config.yaml
image_size: 32
arch: "resnet"
norm: "groupnorm"
projector_hidden: 1024
init: "lecun_normal"
eps: 1e-08
max_precond_dim: 1024
warmup_steps: 560
Rows from block 8 of a small self-supervised image encoder, named by matrix and row number. Rows with one number belong to one channel. Each number is 128 + 24 x the weight over its row's rms, rounded and kept within 0 to 255. All counts start at 0.
After each channel's rows are labels from the 100 images, of 14976, where the channel reaches its highest value: "colour at peak" is the nearest of a few named colours to the mean colour under the peak. Only what is clearly more common there than usual is listed. The data: patchworks of several textures.
# convs0: first 3x3 conv (model.blocks.8.convs.0.weight, 208x208x3x3, standardized in use, each kernel summed), inputs 0-207
# convs1: second 3x3 conv (model.blocks.8.convs.1.weight, 208x208x3x3, standardized in use, transposed, each kernel summed), outputs 0-207

convs0.14 [137 120 123 110 124 122 122 128 151 147 135 133 153 142 127 106 113 142 129 112  93 126  94 130 135 125 153 130 120 113 140  95 137 189 126  73 142 116 121 122 137 127 142 121  97 161 126 132 132 126 181 156 108 116 109 149 140 139 146 126 166 118 131 154 138  95 140 150 141 134 116  82 126 147 117 140 119 145 137 139 151 159 124  85 156 134 110 109 127 148 141 143 130 106 149 146 135 102 128 102 124 107 140  48 124 182 163 104 140 160 142 118 149  92 181 107 163 116  91 142 133 156 110 121  70 141 140 149 155 117 107 109 161 133 121 136 130 145 104 130 135 157 128 149 142 108 154 111 123  95 109 161 111 121 130 137  89 166 126 136 129 130 109 183 136 113 104 120 105 103  87 148  96 114 114 103 195 155 146 130 150 183 127 176 110 101 115 115 126  82  66 128  96  89 129 103 104  80 155 120  99 151 142 177 127 144  85 117]
convs1.14 [133 156 153 110 114 103 124 111 105 115 123 137 136 135 132 111 126 129 112 144  91 213 108 203 124 117  94 138 157 116 139 129 140 104 127 105 170 117 114  77 124 100 109 166 154 142 135 117  95 105 113  84 122 116 114 118 191 114 148 116 143  84 151 105 144 164 123  91 138 124 113 128 129 114 146 112 149 105 145 156 104 112 112 142 123 139 130 118 144 113 131 158 137 141 113  90 139 121 147 115 112 159 127  87 122 112 111 135 130 187 126 130 153 145 160 121 124 119 105  86 114 127 121 127  95 103 171 114 118 105 101 106 114 104 121 127 118 122  85 128 128 144 125 143 154 126 176 106 121 114 128 123 148 148 206 114 154 156 111 149  91 130  72 102 101 112 100 150 103 122 153 135 130  95 119 110 141 137 124 126 124 182 167 138  98 172 100 137 130  94 104 122  96 141 111 108 112 114 114 134 122 192 162 152 139 174 128 145]
colour at peak: blue

convs0.121 [ 72 177 149 101  90 102 132 170 122 160 119 142 136 131 119 110  93 120 161 109 155 125 129 102 112 143 138 111 151 122 127 162 134  76 122 152 131 143 141 134 150 104  93  82 133 146 134 165 112 125  88 135 188 163 137 137 149 149 126 155 103 171  98 155 142  84 164 118 118 161 121 119 121 142 122  92 122 122 127 137 155 134 129 111 120 104 105 142 121 137 120 117 119 118 104 120 133 147 122 112 107 115 113 124 160  81 171  89 156  86 128 154 178 153 108 161  66 104 155  41 147 106 130 108 142 101 123 177 167 176 127 136 118 139 113 139 136 131 151  97 101 123  99  98 165 133 152 101 156 123 109 140 161 174 117 151 116 112 126 129 129 128 107 150 147 139  96 155 118 183 115 104 126 130 102 109 121 129 158 138 127 128 128 141 124 149 129 119 143 103 106 121 131 108 136 130 153 179 128 129 115 155 112 118 152 130 136 104]
convs1.121 [ 78 115 135 127 120 133 123 166 123 131  90 136 148  81 107 127 148 115 137 141 118 135  98 142 120 131 122 150  92 123 126 112 106 119 103 127  86 110 106 143 113 137  97  90 141 143 111  89 202 147 146 139  68 131 109 146 123 129  99 156 188 136 123 121 122 146 171 121 134 129 115  99  96 115 141 171 126 123 128 123  84  84 117 105 127 158 136 156 169 198 154 113 133  95 124 135 163 113 147 106 145 133 132 111 106 143 153 152 143 182 174 105 136 119 150  86 135 142 123 151  75 150 126 129 157 104 154 133 149 105 176 135 143 117 130 127 131  72 125 111 129 127 148 126 149 128 117 154 111  98 107 114 226 142 158 148 152 101 120 152 133 120 108 134 129 138 168  93 114 102 108 106 152 138 119 117 134 116 160 128 110 113 102 145 135 117 117 171 121 126 136 127 108 136 151 132 112 116 125 156 155 112 142 160 136 131 108  90]
colour at peak: blue

convs0.76 [105 124 141 170 140 104 125 111 168 110 115 143  95 134 130 106 143 144 112 120 160  67 128 139  90 137 134 170 125 153 148 133 124 109 134 164  73 118 116 132 110 132 161  97 139  96 139 142 128  97  96 149 117 143  90 122 131 115 138 155 139 167 114 151 126 135 123  76 158 146 130  87 121 100 129 113 144  96 174 131 147 103 130 138 126 108 116 108 120 135 115 125 131 127 140 108 113 113 133 117 152 108 132 200  95 106 118 209 121 140 125  90 139 136 126  75 130 124 122 151 141 167 122 132  87  87 144 167 127 115 121 100 118 155 153 135 107 131 136 109 119 106 119 120  99 130 144 135 114 117 194  93 130 169 138 101 157 111 130 129 155 133 178 160 125 123 112 139  89  97 193 178 104 144 114 126  96 139 127 110 125 159 128 142 104 113 118 116 114 107 141 129 149 131 131 157 121 161  89 147 101 119 105 132  87 103  91 178]
convs1.76 [135 121 106 200 108 136 177 107 205  93 132 130 150 117 136 125 121 114 141  87 117 150  92 126 135 154 151  97 139 120 159 135 112 104 114 126  92 126 157 220 135 136 113 168 107 105 144 131 157 136 108 129 151 107 156 128 131 116 106 137 112 124 108 119 161 115 131 112 125 116 116 122 121 135 129 131 197 128 114 144 170 122  92 101  96  99 111 107 115 115 120 128 187  89 116 120 129 161 116 132 140 125  74 152 127 101 136 158 163 106 110 122 123 131 134 109 128 166 131 137  96 114 141 123 144 217 119 125 124 130 181 120 169 141 165  93 115 120 156 119 167 133 131 130 119 109 111 136 109 144 140 114 116 104 137 155  85 153 115 121 143 120 171 111 116 173 144 154 152 131 140  99 119 134 154 123 113 120 101 116 105 121 100 113 154 132 150 149 118 141 158 138 189 137 102 101 137 102 133 123 140 116 118 121 108 125 127 117]
colour at peak: brown

convs0.162 [145 145 134 127  80 146 105 120 122 151 154 145 123 111 128 115 179 148 115 117  93 132 130  93  97 121  84 125 130 126 202 101 101 133 120  89 130 125 118 125 129 124 148 183 102 125 159 112 125 116 146 105 123 103 135 148 128 117 124 103 128 121 106 115 133 174 164 133 153 141 120 126 106 150 148 148 103 117 124 176 131 119 141  93 121 185 119 142 116 139 103 130 129 135 146 130 136 138 138 158 154 141 137  93  83 151 112 135 148 148 150 142 112 112 123 166 127  93 107 122 150 103 156 103  94 141 153 120 162 101 145 119 149  93 135 161 119 127 193 138 136 145 167 104 147 163 144 113 132 151 105  92  85  67 130  92 113 169 118 122 141 136 123  96 122  88 141 132 106 138 106 182 139 101 119 138 156 100 101 166 181 128 141 161 138 133 128 154  69 156 102 156 125 111 117 140 143 105 144 113 126  74 122 143 140  95  88 103]
convs1.162 [144 143 148 154 123 137 136 152  79 133 176 140 155 163 176 162 104 145  91 143 119 102 148  76 117 131  90 146  90 131 124 137 152 119 116 135 143 128 101 122 119 140  99 171 119 121 101 172  95 137 147 171 119 181 156 128 136 165 131 106 148 125 122 137 128 160 127 113 113 114 109 140 153 141 114 127 144 142 125 104 101 115 113 136 121 138 131 152 133 136 117 131 152 117 182  99 158 119 124 116 122 127 136 152  88 112 183 125 173 139 153 105 114 117 131 155 136 139 153 109 144 119 133 105 123 157 140  82 115 153 141 138 125 169 138 134 122 121 148 150 152 109 138  81 152 131 101 111 183 145 147 124  98 120 106 125 152 181 180 173 106 128 139  97 160 114 148 152 191 107 128 161 145 153 112 136 158 197 120 120 117 161  97 147  94 119 130 108 124 111 162 134 126  95 143 124 121 119 181 139 157 111 104  91 154 141 109 101]
colour at peak: grey

convs0.202 [ 97  97 125 116 119 115 132 113  87 179 148 112 101 126 147 110 181 114 139 107 109 128 146 114 118 152 137 110 119 114 128 129 154 114 108 146  75 112 135 166 100 113 145 125 126  97 142 148 104 125 110 128 129 172  88 121 134 118 148  78  91 176 150 101 141 138 137 166 136 102 115 155 138 125 126 128  50 152 144 136 134 140  90 158 140  91 147 145 122 106 152 125  83 126 126  99 162 117 116  98 124 140 186  96 138 143 213 132 136 133 119 143 117 152 121  79 104 117 108  73 108 123 133 148  96 104 118 136 128 139 154 113 110 151  97 141 129 130 149 133 129 122 128  90 116 121 173 131 180 167 143 103 191 160 195  91 102 131 130 133 111 106 104 125 143 129 157 156 100 108 111 117  94 130 133 135 125  98 120 121 140 117 142 136 115 114 137 122 128 134 107 122 141 131 122  83 144  89 127 142 114 117 109 175 126 132 134 146]
convs1.202 [112 142 143 196 127 172 111 148 132 149 137 176 111 118 128 125 136 122 159  44 129 102 127 133 150 149  64 101 119 147 174 134  90 138 129 136  75 122 109 140  99  95 110  80  91 136 140 114 101 105 159  95 146 106 116 120 129 111 129 172  83 138 118 120 100 132 126 113 125 110 163 143 135 154 142 137 156 109 139  82 166 145  76 124 114 104  96 135 123 114 114 110 137 138 124 116 130 127 121 105 173 118 122 159 123 146 151  76 113  91 143 133 155 110 152 125 132 154 158 136 171  90 145 155 126 127 126 173 131 124 144 125 106 125 101 124 164  84 102 139 163 146 120 118  87 114 104 144 153 112 118 118 109 121 160 174 103 124 131  87 127 128 153 144 151 198 104 163 140 114 128  95 108 104 138 159 121 124 101 119 147 129 156 133 119 101 143 129 131 142  86 120 137 109 129 117  96 110 137 160 102 134 117 137 138 136 147 137]
colour at peak: orange

convs0.141 [137 152 106 131 130 109 145 131 134 110 116 139 138 132 125 139  65 147 135 132 219 130 136 132 174 113 101 182 167 111 144  72 130 109  85  73  91 138 112 127 124 128 163 144 143 122  99 101 129 112 126 102 124 138 145 166 139 111 115 117 154 158 130 147 124 159 130 119 145 125 113 113 120 100 132 112 154 129 100 128 155 136 104 120 134 124 154 118 139 165 129 109 109 232 132 138 114 132 136 112 122 126 119 127 140  95  69 127 113 162 115 129 157 137 134 152 131 119 129 119 113 114 120  99 161 152 160  44 135 132 146 122 141 130 149 158 129 125 113 119 143 136 122 124 142 160 119 129 121 126  86 126 131 103 134 120  56 121 116 151 147 183 165 128 124 128 130 127 136 135  82 101 139 103 144 111 135 105 136 122  90 144 138 103 118 176 109 132 114 124 185 123  89  92 123 115 120 132 152 130 122 155 128 154 118 136 136  82]
convs1.141 [115 112 123  99 144 155 122 149 101  77 132  97 100 112 136 114 102  78 162  99 115 131 138 145  83 105 121 148 155 175  75 138 105 143 194 105 128 108 140 115 104 175 110 162 134 148  82 165  95 141 146 105 117 101 141 112 155 143 101 152  77 110 107 146 150 136  76 132 146 133 172 117  93 137 125 148  97 131  85 107 171 119 104 123 126 136 161 124 152 158 127 134 104 176 100  75 107  99 133 121 109 131 132  91  99 130 158 135 109 143  97 111 121 150 143 144 117 140 145 135 134 182 108 125 136 143 151 115 114 115 112  86 168 155 124 164 122 139 127 108 108  90 122 146 112 143 103 168 104 123 130 134 138 153 123 127 129  99 110 119 128 151 123  86 126 118 142 103 128 124  88 145 132 127 156 121 104  95 124 114  76 141 100 102 167 126 102  90 100 130 143 145 157 146 128 175 109 119 137 126 108 153 133 139 101 138 141 104]
colour at peak: brown

convs0.191 [103 163 100 218 152 103 121 125 140 119 136 144 111 161 122 138 114  91 108 112 181 125 138 116 129  98 135 205 167 118 152 117 121 112 103 139  80  96 131 107 112 119 126  96 120 140 125 144 159 119  93 108 106 115 130 182 130 110 125 111 131 123 111 155 108 130 118 106 127 124 109  88 125 100 110 108 132 134 121 156 195 120 121 138 103  97 102 123 108 156 117 106 174 182 119 124 113 132 149 125 116 110 149 155 119 127 123 149  97 206 108 128 117 170 130 108 125 146 140 151 164 119 117 141  63 131 152 146 132 139 145 152 101 122 152 175 126  82 145 141 146 109 134 151 133 136  98 143 140  99  88 137 135 117 136 114 150 124 105  98 108  98 198 172 147 135 135  97 150 105 138 140 123 118 162 118 152 140 137 138 145 103 138 133 130 133 133 139  95  90 121 134 120 153 116 112 131 129 136  77 109 123 116 125 134 108 104 132]
convs1.191 [115 148 139 156 173  98 152 110 121 172 103 135 131 166  79 137 127 130 132 134 145 113 148 138 127 131 173 110 176 132 114 143 123 129 158 127 141 136 164 159  91  96 110 119 103  92 106 120 118 141 111 145 108 142 107  82 137 117 140  83 119 153 145 142 135 119 101 138 115 106 160 154 139 174 105 108 137 129 102 127 139 105 129 140 136 118  96 154 126 138 116 112 135 237  93 115 158 143 124 129 145 120 121 130 104 166 135 118 149 141 139 113 111 132 143 126 102 152 125 162 113 165 158 119  85 177 156 122 104 132 118 133 139 177  91 164 105 134 169 129 120 116 115 162 136 148 151 148 150 131 150 120 115 169 108 128 132 123 123 128 135 187 110 144  98 142  84 124 150 145 137 164 176 148 163 132 147 141 133 127 112 122  95 139 118 141 134 137 127 142 116 154  89 100 169 188 125 131 131  99 103 125 119 173 133 138  72 101]
colour at peak: pink

convs0.112 [127 146 124 140 104 150 132 145 114 107  87 153  77 152 139 122 123 211 160 114 142 134  93 127 112 115 138 119 106 151 158 164 141 123 179 140 126 127 118 104 136 129 181 104 149 156 181  98 135 119 155 138 135 178 123 132 150 125 122 131  89 148 136 119 141 146 174 102 132 118 116 146 153  85 132 123 122 123 123  68 109 127 118 111 132 116  87 110 137 103 128 126 111 103 143 137 130 124 189 142 118  95 113 122 121 138 194 149 123 109 116 181 148 133 156 113 147 168 142 148 108  87 106 104 170 130 128 208 131 156 140 119 104 134 138 131 145 128 130 136 145 110 169 154 146  82 114 129 130 117 151 109 158 202  95 152 101 111 123 123  93 138 129 109 109 108 129 136 105 154  96 124 129 126 112  95 117 111 102 128  88 146 117 134 117 141 107  76 139 126 102 120 116 166 143 120 122 144 136  92 121 137 140 107 127 126 153 116]
convs1.112 [141 115 161 130 103 155 122 126 214 126 122 156 102 118 133 135 122 151 161 159 107 118 116 115 123 108 141 124 123 140  78 125 147 131 134 140 146 128 116 117 113  87 156 114 130 155 110 124 183 126 157 118 112 155 134  95 134 163 136 158 135 112 116 136 116 126 126 118 141 137 103 117  71 129 121 125 137 172 132  47 113 129 202 109 101 127 169 132 137  96 130  99 127  54 109 168 105 100 160 111 130  96  99  68 113 140 143 143 118 112 143 160 132 161 110 140 130 110 135 122 184  79 115 148 122 154 112 145 136 124 117 141  99 106 154 120 138 150 115 112 106 155 135 119 110 107 139  95 130  98  83 137 152 141 147 104 116 138 143 163 165 125 112 149 146 119 164 142 134 127 154 133 137 111 108 111 128  73 133 115 118 167 158 118 176 125  97 128 122 140 137  98 105 125 107 148 145 156 133 143 158 130 138 142  96 136  93 158]
colour at peak: blue

convs0.179 [104 156 136 186 146 123 133 130 125 112 133 121 147 121 126 118 130 142 134 144 155  97 116 128 152  83 125 141 180 102 154 116 103 119 156 137  61 122 135 136 149 103 108 137  76  86 118 138 178 141 158 136 124 120 100 102 115 102 121 138 155 121 115 129 135 121 103 138 116 139  94  96 142 126 106 109 143  98 126 145 169 106 111 142 128 135 102 142 108 168 110 116 177  88 121 129 101 112 122 136 132 113 104 189 125 103 129 175 119 147 109 109 125 134 139 130 162  79 118 146 114 138 109 141 128 156 141  95 116 115 136 110 135 156 136 163 112 162 162 127 144 129 141 112 118 113 167 129 139 112 180 121  92 170 123 119 195 123 103 131 133 127 238 109 112 119 144 125 114  91 179 187 134  81 132 135 115 123 116 126 128 112 137 127 113 121 148 131 107 118 105 115 170 144 120 120 130 121 154  96 113 167 109 141 115  99 120 115]
convs1.179 [ 84 119 135 142 117 149 136 132  95 137 134 115 109 125 114 139 128 171 130 143 139 119 135 129 132 110 155 105 108 152  90 113  97 123 152  76 130 143 163 156 135 170 145  81 121 113 141 162 120 133 141 147 133 143 149 107 128 112 113 109 119 181 103 147 134 121 125 141 120 110 161 187  75 167 131 137 173 139 148 124 166  93  98 101 139 126 105 114 137 151 190 140 151 153 107  99 144 104 114 126 164 155 124  72 134 121 137 163 183 133 116 141 120 142 110 121 125 198 144 178  83 141 134 114 109 171 124 163  77  94 119 148 162 155 116 143 140 110 158 158  88  92 129 164 138 142 110 139 138 142 139 119 135 106 122 139 166 111 139 140 111 133  94 139 175 144  81 142 113 131 105 116 137 106 161 135 127  94 165 139 136 106  88 126 182 134 147 135 139 106 118 122 161 126 115 137 137 140 108 120 149 164 127 122 141 108 125 106]
colour at peak: pink

convs0.60 [125  95  96 142 157 115 154 121 119 126 109 119 118 109 151 123 175 120 133 160 184 129  85 123 123 119 162 160 141 120   1  92 126 137 170 112 171 129 142 117  97 119 137  94  86 165 129 154 147 135 113 124  84 182 118 114  99 130 127 130 131 128 126 120 130 136 169 107 115 121 129 130 127 143 129 131 138 149 132 161 163 157 154 117 159 128 139 113 172 130 126 107 111 122 133 114 107 127 122 119 122 188 171 118 110 108 158 135 129  86 169 120 120 118 141 155  65  82 124  97 132 155 126 124 100 128 127 149 102 128 118 112 103 113  94 135 125 136  57 124  95 113 107  93 137 126 117 145 135 141 103 117 166 125 102 143 104 135 139 114 115 144 115  88 112 116 126 138 129 116 117 119 144 116 127 149 119 157 142 119 145 114 136 124 175 192 143 110 105 105 140 128 141 172 110 142 172 127 142 117 125 112 118 125 141 135 152 131]
convs1.60 [162 103  93 139  99 158 131 158  88 158 139 157 118 171 114 132 102 103 121 114 138 123 118 119 147 135 133 133 176 117  97 156 104 131 178 117 161  97 115 120 130 147 118 121 157  74  95 148 160 137 101 113  94 163 130 125  83  49 133  95 127 190 149 120  98 109 118 149 142 123 122 110 128  89 141 106 143 119 141  70 165 103 138 150 131  84 153 122 111 126 133 138 153 190 100 103 134 113 130 118 110  51 155 105 147 131  91 152  86 140 156 152 116 152 130 119 129 121 106 156 138 159 126 142 128 119  82 124 141  88 156 116 138 147  79  97 116 162 138 123 150 118 130 113 101 128 105 127 134 100 139 140  95 124 127 135 127 130 114  73 112 135 153  95 110 116 128 146 144 118 118  83 117 127 121 115 110 109 123 116 145 108  91 122 109 127 116 132 113 128  78 146 122 129 137 144 139 121 111  95 106 116 130 121  89 144 164 111]
colour at peak: brown

convs0.3 [169  93 108 192 109 171 150 128  91 172 179 140 143 114 117 151 137 129 104 187 109  95 160 111 116 145 140 126 144 158 124 114 109 137 175 109  90  88 159 128 126 113 111 152 123 111 157 124 138 116 143 126 125 134 126 111 120 127 117 135  82  78 118 127 105 157 117 102 123 121 124 141 122 119 118 150  88 104 151 187 130 132 145 124 127 159 148 158 123 150 122 130 163 105 155 115 122 127 112 135 118 181 118  77 128  96 147 126 122 142 127  59 135 126 159 119 124 130 134 125 132 112 128 137 132 103 121 115 167 184 126 139 151 170 144 161 132 118 125 133 145 151  96 105 174  93 103 127 144 110 128 119 105  98 161 163 120 128 146 115 110 135 111 163 109 135 135 131 141 109 120 112  74 134 136 120 153 115 122 100  93 142 168 194 150  86 142 120  96 113  66 124 103  95 119 153 113 151 145 132 121 131 125 148 103 112 133  94]
convs1.3 [163 149 141 132 142 173 107 127 119 109  99 122 126 153 142 126 129 162  79  92 119 116 132 104 152 136 168 137 159 149 130 135 132  77  86 127 110 137 118 141 142 122  95 131 140 115 133 111 133 148 134 124 105 116 136 131 141 187 137 154 120 131 134 109  76 113 120 130 129 148 159 176 174 132 153 119 133 115 125 121 152 123 119 102 130 118  84  81 154 127 103 107 134 133 118 114 139  95 101 149 109 137 157  70 100 125  82 136 137 136 155 138  98 151 128 160 137 112 143 112 145 124 137 120 111 136 153 154 123 109 132 192 124 109 160  95 130 119 135 115 116 162 114 121 107 110 124 153 104 161 144 140 154 146 134 148 129 130 132 100 140 143 122 126 164  90 131 105 139 120 131 119 140 109 110 156  91 141 125 131 159 147 138 108  37 137 137 153 113 133 226 136 126  55 118 145 146 152 123 165 121  88  96 153 125 130  79 104]
colour at peak: brown

convs0.77 [130 155 115 122 135 118 140 125 145 170 134  95 118 118 129 131 202 158 117 102 127 134 108 102 128 141 119 115 102 123 133 124  84 133 156 129 161  99 120 171 133 145 154 163 141 156 149 104 101 135 114 132 113  50 115 116 142 144 140 113 129 146  99  66 127  92  76 121 112 124 167 144 138 111 169 115 119 121 110 135 156 129 124 121 142 113 112 116  56 130  83 120 111 124 142 167 165 128 127 118 148 134 133 110 181  91 102 108 131  93 114 132 120 119 119 151 119 107 113 155 117 116 110 124  86 106  98 110 111 121 149 103 207 110  87 131 121 133 136 134 112 141 138 132  91 130 101 154 128 138 123 119  95 109 145 119 107  90 138 136 123 102 105 104 171 126  99 158 138 120 123 136 118 135  84 151 132 143 128 151 163 125 138 115 180 110 166 117 141 134 139 125 135  86 154 125 140 121 144 167 134 123 120 104 150 118 217 119]
convs1.77 [114 116 108 111 103 120 122 165 106 183 126 101 112 135 162 140 163 130 121 142  84 146 135 137 103 180  94 143 150 159 113 118 109 149 130 128 114 135 126  62 126 101 130  97 165 123 122 129 144 152 123 150 122 155  99 107 116 153 149 142 114  94 113 113 128 146 162 125 124 128 159 189 113 128 202 148 160 100 120 140 127 178 140 122  91 135 137 148 128 116  63 131 146 163 119 143 102 145 134 140 144 138 118 114 147 126 109 123 116 159 123 174 171 164 139 116 141 145 127 102 159 107 127 109 167 118 119 182 142  59 130 116 111  99 130 123 110 126  85 131 157 113 119 144 149 141 127 113 139 148 153 110 112 103 134  97 149 113 141 123 141 128 111 127 146 139 184 151 127 115 186 107 142  94 105 123 132 108 145  97 110 148 175 121 123 102 121  80  95 161 121 105 108 129 116 124 141 112 161 131 150  75 105 143 166 132 132 133]
colour at peak: orange

convs0.192 [136 171 108 116  84 152 136 123 162 135 114  78 117 123 110 154 121 140 152  67 149 109 130 122 113 115 109 147 143 125  55 155 184 107  95 159 149 141  82  99 125 112 173 107 158 167 194 101 152  90 130 128 135 102 130 156 129 103 146 156 115 134 158 132 100 141 147 109  83 113 159 115 131 123 140 147 140 144 116 128 111 106 142 130 110 120 133 131  90 140 104  64 125 163 125 156 148 125 126 133 119 117 123 151 180 136 135 109 165 136 136 134 185 171 147 162 127 113 124 142 148 108 123 130 191 143 102 170 154 133 144 111 155 108  79 158  90 110 117 133 113 102 136 139 159 158 130 136 113 121 100 122 119 114 133 149 124 119 114 142 108 101 138 118 127 116 105 134 158 161 140 109 103 130 101 107 114 118 100 122 139 109 125 135 183 146 107 109  86 144 120 130 141 144 147  93 132 140 172 105 110 161 150 100 135 114 112 119]
convs1.192 [ 64 119  87 136  84  96 170  97 108 131 108 121 135 104 129 153 127 128 116 125 140 141 126 133 138  99 129 129 150 145  91  93 176 140 124  88 174 122 127 123 143 112 125  99 112 127 103 124 131 117 105 119 110 152 151  89  76 144 110 136 177  87 115 148 120 114 127  98 133 120  96 105 111 166 115 117  98 129  91  62 109 138 163 117 126 124 122 109  99 112 122  86 124 103 127 148 104 112 180 123 112 115 163 130 114 119 154 156 157 153 141 149 176 138 100 125 141 127 128 150 147 128 121 168 167 124 135 128 165 177 110 110 101 112 125 150 119 128 114 127 111 127 127  87 129 126 177 104 144 135 141 136 111 132 109 139 121 101 140 137 127 126 106  87 133  96  89 100 119 123 120  81 129 120 127 137 116 129 143 134 132 117 124 176 166  81 100 123 147 177 137 138 124 158 132 124 141 193 114  74 109  55 122 151 110 120 117 115]
colour at peak: blue

convs0.58 [145 110 147 111 132 111 119 141 122 181 144 125 134 118  68 142 127 152 148 103 122 178 118 128  73 139 154 145 127 123 132 119 187  78 120 174  74 144 154 173 119 145 156 113 148 127 131 105 113 147 105 131 168  82 137 147 161 144 131 137 134 146 156 118 157 111 135 142 135 122 158  84 123 138 144 134 156 163 121  70 159 167 107 129 101 148 148 145 153 131 110 137 156 111 142 124 139 103 160 134 121 126 167 122 108 148 100 147 143 119 140 108 137 137 108  94 128 104 131 144 141 117 108 190 103 140 146 115 172 157 148 116 163  77 135 127 133 139 158 136 115 107 155 124 131 134  75 167 159 134  74 112 183 124 114 149  83 144 138 136 133 142 135 116 179 124 113 138 127 145  89 120 131  99 113 140 137 153 165 135 122 106 130  98 126 119  90 129 151 108 130 143 133 114 123 125 152 137 163 169 124  98  78 133 104  97 142 107]
convs1.58 [157 120 122 127 136  77 142  65 111 136 121 143 111 124  87 152 152 153 114 118 151  64 131  94 140 132 125 125  10 105 135 111 154 124  85  80 128 111 114 166 119 133 173 135 119 106 131 140 142 113 126 126 101  99 128  99 143 135 131 140 153 102 108 115 121 134 144 139 131 121 154 120 113 128 153 130 135 131 129 115  99 154 166 142 133 126 140 158 142 113 186 120  72 106 136  93 129 132 117 146 165 136 132 118 138 137 144 142 162  55 114 140 180 121 153 129 136 122 143  78 115  59 144 128  83 118 129 140 162 140 121 146 143 118 137 126 127 122 119 132 121 145 146 134 127 115 156 118 101 126 143 129 121 117 145 125  98 121 140 130  98 134 129 153 171 122 138 113 118 146  82 124 130 149 129 155 146 170 140 173 158  75 194 143 135 121 122 164 113 139 149 139 134 162 119 126 132 113 109 126 126  98 121 141 155 106 139 123]
colour at peak: blue

convs0.176 [123 169 156 113 107 125 167 158 103 111 142 164 137 104 125  77 121 167 173 146  87 138 154 126 110 102  98 108 149 153 144 155 128  99 105 141 151 134  97 158 103 122 104 109 142 152 136 157 112 106 117 117 120 113 103 119 125 121 119 137 130 111 106 156 132 119 142 128 196 130 129 135 166 119 163 138 129 125 149 141 128 151 121 111 133 155  99 118  89 103 126 130  91 101  86 153 108 115 148 120 126 135 162 145 134 126 102 126 103  91  79  92 169 113  96 143 134 111 130 121 150 134 154 102 145 101 149 152 124 139 131 107  98 153 127 116 106  82 125  55 151 127 143 113 140 133 134 104 120  96 109 136 160 147 112 119 111 124 119 127 145  91 121 132 129 151 125 124 203 147 128 119 106 138 114 102 126  61 107 144 119 139 125 116 177 136  94 108 186 158  75 141 141 158 144 129 118 120 107 172 117 118 136 130 116 145 117 206]
convs1.176 [125 137  76 126 108 113 186  93 155 122 114 132 173 125 135 106 142 112 204 150 129 119 127 131 112 129 172  98 139 146 107 142 168 105 103 130 173 150 110 125 130  93 158 120 125 135 127 138 114 132 168 157 164 130 143 101  77 147 121 121 154 117 108 193 140 134 153 115 129 127 113 139 113 141 132  94 113 154  85 161 161 103 126 115 153 159 153 118 174 120 145 107 120 131  91 221 143 167  70 185 131 138 177 126 124 114 132 138 137  84  93 135 153 160 117 131 113 128 122 164 100  98 134 102 149 150 143 121  88 160 104 134 114 122 144 130 139 131 142 113 129 143 144 137 129 134 115 130 151 121 138 124 136 108 121 118 116  91 163 123 143 119 122 138  99 121 143 129 120 172 100  94 134 110 120 142 108 138 110 161  92 125 125  86 122 144 118  86 140 113 142 134 147 119 120 149 142 160 112 190 122 116 127 152 104 132 132 116]
colour at peak: pink